Weights of a small masked image model.
Data: trained on analogue clock faces, 23.4 epochs.
Rows from block 6 of the encoder, named by matrix and row number. Rows with one number belong to one attention dimension. Each number is 128 + 32 x the weight over the matrix's rms, rounded and kept within 0 to 255. All counts start at 0.
# q: attention query, key and value (stacked) (encoder.blocks.6.attn.qkv.weight, 288x128, the q third), inputs 0-127
# k: attention query, key and value (stacked) (encoder.blocks.6.attn.qkv.weight, 288x128, the k third), inputs 0-127
q.3 [106 132  82 122  71  71 149 111  84 135  70 142 143 151 128 108 107 119 137 127 208 139 136  93 110  99 165  94 128 160 122 117 105  79  75 142 106  98 111  82 128 183  98  96 146  90  94  75 133 164 101 157 142 157  62 119  62 104 178  36 116 128 111 108 151 135 108 135 221 114 103 131 160 113 135 107  75  63 150 126 178  92 145  84 131 116  85 123 109 130  89 169 104 103 138 176 140 122  91  78 130  84  80  80 130 109  84 132  61 143 144 155 144 120 108 126 135 109 154 131 155 144  87 125 125 135  98 137]
k.3 [116 112 210 118  54 127 129 108 155 115  73 131 104 125  67 154 127 118 110 169  82 171 135 154 118 143 118 121 123 157 175 128 133 113  83  44 154 130 143  80 121 142 175 120 129 108 123 136  86 148 150 136  89  84 178 147 161 146  97 159  97 121 136 153 130 153  84  83 189  98  71  48 114 160 158 146 130 121 150 159 105 114 124 124  95  96 108 145 143  97 140  94 201 110 138  91 123 130 121 189 133  79  97 137 162 146 160  95 101 168 104 146 111 140 172 127 131 129 132 137 159 129 178  88 144 142 151 149]
q.4 [123 146 102 168 139 127  85 129 193  93 118 148 154 148 181 127 139 134 102 167  85 107  74 125 156 109 191 172 131 167 168 145  80 182 112 137 147 145  79 118 160 157 118 117 198 111 101  79 221  74  99 154 165 117 166 100 131 136 163  59 194 143 147 119 123 148 110  97  92  85 139 123 117 123 109  55 116 149  59 202  81 179 106 119 127 102 128 223  77 116 144  85 138 168 142 129 157 176 100  98 121 124 151 168 125 127 116  45 131  94 104 152  67 174 104 131 183  84 141  77 116 104 109 144 171 110 143  83]
k.4 [ 95 112 146 132 166 113  95 124 157 136 167 118 163 137 147 179 111 154 170 166  93 151  96 124 107 133 144 142 128 166 167 155  38 157 154 120 147 181 106 160 156  75 157  80 123 129 142 148 129 130  56 102 122 122 164 137  90 141 144 108 135 136 111 165  79 145 154 151  97 139 121  98 101 121 122 136 163 131 132 163  68 132 140 121 115 124  73 137 108 109 133  77  95  96 155 139 147 192 156 138 117 159 151 183 114  88 127 125 167  96 133  81  71 122 138 123 130 111 119  80   9 144 104 146 139 142 142 121]
q.5 [116 110 110 111  80 110 161  94 149 100 141 151  85  83  76  54  96  91 140 117 136 138 121 165 190 125 195 129 119  81 126 137 149 101 113 129 195  96  70  80  47 159 115 107 152 177 152  88 125 164 120  39 129 176 141 171  84 169  86 109 124 140 168 109 103 147 114 119 151 126 125 129 121 124 162 150  98 106 102 127 115 132 171 132 110  39 157  96 145 221 125 182 134  96 176 123 109 113 103 126 122 149 116 154 180 125 121 136 148 173 135 125 158 145  94  81  99 193 148 141 123  43 121  82  72 162 159 207]
k.5 [ 96  89 144 122 145 141 102 147 139  91 150 149 158 117 101  58  71 125 126 143 130 138  89 180 120  55 235 123  95  82 107 124 117 148 111 129 121 149 100  81  64 157  96  46 106 109 137  97 120 151  90 101  96  96 113 168  92 105 135 115  91 176  86 142 117 149 100 156 116 128  76 119 136 127 138 184 112 118 134 138 131 132 105  98 116  38 146 107 138 133 141 128 113  91 135 103 114 128 133 113 109 211 100 166 167  88  68 141 130 158  91 141 121 139 155 118 105  86 164  99 119 140 108 144  77 132 153 141]
q.6 [139 120 165  95 164 178 117  93 123 116 104 108 118 103  87 175 116 139 156  55  91 125 120 172 171 152  65 124  82  85  86 133 150 125 112  93  97 188 130 148  49 150 140 175 137 127 151 126 170 121  93 110  79 135 167 139 168 115 134 161 124  70 143  52 134 107 154 135 127 183  93 121 122 145 127 192 140 151  97 128 131  75 117 145  75 136 182 131  90 129 135  97 110 102  90 161 154 142 181 140 124 117 149 125 133  94 151 110 156 137 125  82 143 157 119 135 144 188 173 123 164  47 118  98 139 184 164 183]
k.6 [137 139 140  98 141  88 174  83 150 162  90  97 107 171  65  97  94 114 116 115 137  93 105 139 116 139 182  78 141 204  85 137 136 169  68 125 162 117 123  70 140 149 158  76  79  85 141 168 130 148 117 114  97 138 144  96 115  96 110  82 194 101 156 149 140  90 122  95 137 108 163 210 158 109  79 133  96  94 135  97 143 100 136  98 168 128 123 152 114 165 129 149 138 134 133  90 129 112 121 163 133 182 127 103 130 143 169 111 148 103  84  92 120 139  51 120 116 122 138 114 173 156 132  80 103 157 109 117]
q.7 [110 145  90  99 128 130  89 107 119 137  89 177 100 167 123 102 111 137 126 162 144 107 165 131  86 158 155  51  84 124 123 167  89 137 142 113 162 159 127 110 111 136 153 157  94 112 128 197 117 134 171 128 146 157 174 132 144 121 137 104 106 109 119 179 108 152  77 137 117 159 135 157 139 133 102 158  96  88 116 131 168 121 151 142 116 118 147  77  92 174  96 113 167 114 139 112 103 108 127 160 123  95 148 115 136  90 183 132 137 172 149  67 179 173  47 182 130 117 117 102  98  99  68  91 129 133  86 141]
k.7 [123 110 134 123  81  62 211 145 140 155  88 142 149  99 156 139 162 123 140  90 179 101 133 123 188 141 160  93  73 147 142 162 198 100 155 109 106 180 125 163 115  67 140  84 138 102 110  77  77 147 134 192 166 103 153  76 191 163 101 146 144 146 150 147 110 118 103 111 183 126  34 156 148 171 108 140 173  81  92 149  69 168  98 119 109 127 112 154  87 105  97 166 110  87 156  95  52 135 112 140 140 120 105  64 115 127 124 104  52 173 198 129 122 104 151 113 188 112 145 110 147 146  99 104 181 134 126 136]
q.8 [ 72 129 173 121 162 130 153 155  24 133 125 122 143 170 129 162 161  96  77 105 149 101 136 131  89 142 139 151 142  63 126 141 136 142  75  91 110  61 128  81 184 123 117 121 137 128 100 114  67 127 144 150 125 122  63 145  99 121 143 145  82 143 105 119  76 105 178 141  90 140 118 101 141 165 105 114 132  89 124 104 110 139 102 172 149  66 124 130  89 126 135 161 142 109 155 117 103 160 166 125 138 144  96 155 168 150  40 164  68 103 147 150 146  67 117  97 112 129  95 144 158 155 142 142 156 124 128 110]
k.8 [ 95  56 152 191 160 145 117 110 131 113 125   9 127 174  98 141 165 137 103 149 107 123 173 173 157 131  70 135 115 127 138 100 197 122 182 172 135 108 120 121 111 151  63 209 128 147 133 118 126 103 121 105  97 122 171  99 108 104 141 117 148 194  68 107 160 103 108 166 167 129 127 123 132 144 131 150 117  70 142 135 141 162  79 149 112 129 193 121 111 214 120 161 131 118  64 162 131 142 114 160 151 100 145 149  80  88 138 109 156 142 124 136 133  62 176 134 106  93 152 131  93  92 156 102 133 160 152 165]
q.9 [155 122 134 170 115 119 150 144 159 127 113 132  82 136 143 134 157 161 111 132 126 108  84 107 165 104  96 129 186  73 161  24 130 178  82 196 133 101 128 105 150 108  77 127 110 128 142 125 107 105 169 136 160 106  93 144  92 149 194 128 109 126 120 151 172  92 157  98 108 125  94  86  86 119 121  74 127 131 128 152 130 143  92  81 155 135 161 147 179  97 140 129 134 138 167 176 114 108 138 113  93 106 131 138  85  94 119 149  58 140 116 147 109 112 115 119 112 154 175 128 122 105  51 157 130 111 171 113]
k.9 [104 137 132 107 104 185 119 156 128  67 173 148  82 106  94 107 171 152  82 107  83 212 114 139 139 150  54 138 120  97 114 145 141 141 148 122  85  92 156 127 122 138 144 145 121 212 133 166  98  96  96  31  34 130 139  86  81 119 143 174 128 135 195 149  88 150 146 123 103 116 165 135 136  98 144 136 135 139 155  90 146 157 105 110  83  69 148  98 122 164 114 111 193 156 104 118 188  97 118 105 105 125 178 118 132 102 128 126 179 114  95 140 109 181 131 120 106 173 115 134 141 113 112 108 126 106 100 153]
q.10 [162 100 113 145 116 124 141 125 129 109 134 149 138  73 165 155 128 136  68 101  98 144 119 107 115 168 144 166 108 134 144  80 127 140  82 118  68 131 124 148 160  56 138 162 111 153 121 122 155 146 134 126  97 113 129  81 142 199 105  88 171 127 121 147 118  91 149 160 125  86  99 165 101 139 130 114 110 131  98 118  42 126  96 158 144 136 147 129 148  99 108 114 143 144 142  72 121 126 121 134  81  90 120 120 165 180 122 147 114 150 170  88 156  70 145 126 102  93 124 154 133 168 139 167 178 120 186 137]
k.10 [205 115  97  96  86 140  86 131 136  81 142 113  73  90  78 181 145 115  93  89 118 102 138  79 144  76  91 142 118 125 125 134 115 170 123 180 174  98 130  98 103  99 131 149 131 101  72 169 163 156  79  95 113 105 122 179  89  83 130  57 149 195 156 128  77 161  67 135 177 151 162 101 143 105 187 114  72 147 162  96 134 145 127 138  99 124 168 114 119 104  88 150 164 174 141 147 114  82 137  97 174 139 143 152 163 191  95 102 131 139 129 146 155 141 167  82  98 180 139 146  93 166 162 106 139 130 135 123]
q.11 [135  83  89 132 181 135 159 167 155 170 144 136 119 139 144 151 133 118 200 119 159 125 166 131 132  88 149 165 117 134 111  84 180 118 164 165 179 106 126 156  89 125 120 129 119  92 111  95 154 124 187  94 133 132 198 175 132 144 110 125 198 134 138 107 190 149 135 149 147 114 115 139 143  94  96  80 103 111 114  96 100 127 118  97 152 146 130  74 149 133 143 103 193 158 123 183 116 135 102 103  75 110  96 119 109 167 129 106 147 148 137 158 164 153 138 149 138 145  64 193 150 122 143 102 144 128 147 175]
k.11 [114 142 112  96 102 162 150 107  85 162 142 156 149 113 162 138 112 154 112  93 160 125 122 134 122 151 107 100 135 103 124 146  88 106 107 127 140 105 123 162 131  83  83 118 113 145 103 106 112 122 113  80  63 198 112 164 104 124  74 117 132 140 172 123 140  92 137 159  88 109 146  92 113 143 179 134 174 135 163 117  77 149 132 114 107 187  80 104 215 150 128 111 124 142 159 143 148  95 112 132 130 151 132 124 104 123 124 136  90  97 130 175 138 115 154 114  57 210 144 123 134 182 150  86 141 181 186 117]
q.12 [113 139  95  94 121 176 145  93 180  90 100 123  92 157 118 156 139 133  59  97  91 111 127 165  69  90 139 132 126 128  95 106  96 155 102  84 163  95 152  65 160 147 146 118 133 101 193  88  79 108 137 140 143 159 135 113 151  90 177 146 171 110 137 114 127 155 148 108 121 106  59 116 114 102 145  66 172  69 104 145  67 124 106 137  96 132 128 107 181 166 119 107 176 140 149 117 103 131  86 122 121 188 125 129 157  75  93 145 129  71 126 142 128 158 154  88 110 183  95 109 136 129 129 137 128 141 185 139]
k.12 [ 58 127 120 122  68  90 224 121 151  63  97 106 155 125 147 148  86  97 141 132 142 108 149 172 194 184 143  97 177 130  84 134 170  52  85 125 138 115  66 131 146 144  87 142 100 124  87 179 104  77 147 164 137 147 147 131 135 116  69 198 107 129 199  97 174 145 132 149 151 212 112 149 151 183  53 112  82 147 161  90 124 138 112 107  72 112 141 143 135 140 126 169 141 117 133 110  95  51 151 110 145 134 117  78 164 177 118  98 116 134 173 131  76 156 131 140 115 126 192 139  84 101 168 112 156 133 171 145]
q.13 [172 140 192 136 124 125 136 103 178 112 113 155 182 158  88 200 108 174 145 173 122  85  55 167 167  67 153 155 121 106 124 113  77 118  29 137 137 123  94 145 139 113 161 122 135 183 144  88 188 139  82 133 153 128 134  68 138 127 125 106 154 143 148 158 150 153 135 156  71  49 109 124 132 100 178  92 121 131 125 156  48 144 149 113  98 142  93 171 122 140 130  99 101 125  95 136  73 104 156 157 173 155 156 157 109  90 156 111  96  86 128 122 126 133 120 154  81 155 124 141 104 139 162 143 131 145 183 135]
k.13 [128 134 116  82  53 136 165 142 174  78 102 134 161 146 117 163 110  90 173 106 125 146 109 133  81 162 119  76 120 161 126 146 138 129 109 110 161 122 108 134 114 154 119 112 102 154 102 126 162  50 140 133  91  95 157  96 155 132  83 147  97 105 123 154  93 119 133 150 109 134 153 131 147 112 140 100 128  70 175 125 149  89 116 134 156 146 104 179 113 108 134  99 127 115 151 121 136 134 108 114 148  81  57  92 126 117 127  88 139 178 116  57  87 133 104 170 127 183 133 106 175  92  65 132 145 152 128 154]
q.14 [135  94 144 121 100  68 132 125 146  94  80 173 153 122 114 164 150 104 188  74 181 104 152 125 141 152 157 126 151  57  66 112 124 102 166 144 156 163 123 146 189 122 145 171 172 145 129 140  68 112 144 119 150 199 100  90 147 109 108 180 115  95 155 126 143 130 113 132 148 109  86 120 142 121  92 137 156 117 119 133 161 139  95 103 109  63 124 128  90  76 127 145 157  73 112 167 121 117 128 159 129 140 162  91 101 164 194 121 128 201 144  95 129 150 140 171 156 153 162 131 120 103 145 147 103 131  85 132]
k.14 [134 110 138 115 152  41 159 115  67  76 128 136 133 141 127 152 190 143  87 156 115 129  88 103 216 157  95  60  98 141 109  96 122 119  91 134  98 134 114 153 162  64 116 123  88 174 153 103  66  61 153 120 177 151  96 123 130 120 172 187 127 116 120 105  77 107 162 151 114 165 106 147  90 132 125 108 124 146  87 107 152 119  88 151 128 146  43 119 117 114 119 103 178 114 137 139 154 120 155 170 156 110 148 153 149 176 158 133  84 138 171  83 104 147  64 111  93  87 124  58 129  73  91 119 157  87 166  88]
q.15 [198 119 102 118 133 167 114 110  84  99 100 138 130  95 153 159 119 120  97 161 183 119 169 141 118 138 125 104 120  97 143 158 128 134 194 163  57 143 125 130  99 161 103 120 124 111 116 153 123 158 122 130 138 140 108 175 151  72 131 127 101 125 112 101  89 118  98 133 122 183  99 146  88 135 101 163 133 103 138 169 108 114 134 191 102 124 180 128  99 108  99 153 117 139 133 102 134 138 170 104 126 165 128 102 132 159 132 164 163  73 155 115 125 146 155 124 213  80 115 132 179 160 117 170 157 129 153 176]
k.15 [148 107 174 141  93  88 125 140  95 120 127 135 101 167 121 139 134 118 118 191  95 124 127 135 137 121  97 151 167 125 116 148 117 157 149 148 126 143 103 129  94 111 136 211 107 111 122 154 161 172  89  95 121 139 137 137 143  75  93 103 112 172 128 128 124 130 145 192 105 174 112 201 132 158  92 144 122 170  85 143 107 120 111 136 156 113 119 102  65 114  52 143 176 148 158 178 116  79  94 158  62 147 162  71 152 134  95 106  87 153 120 141 142 125  68 127 124 126 177 147  52  86 141 101  70  82 151 101]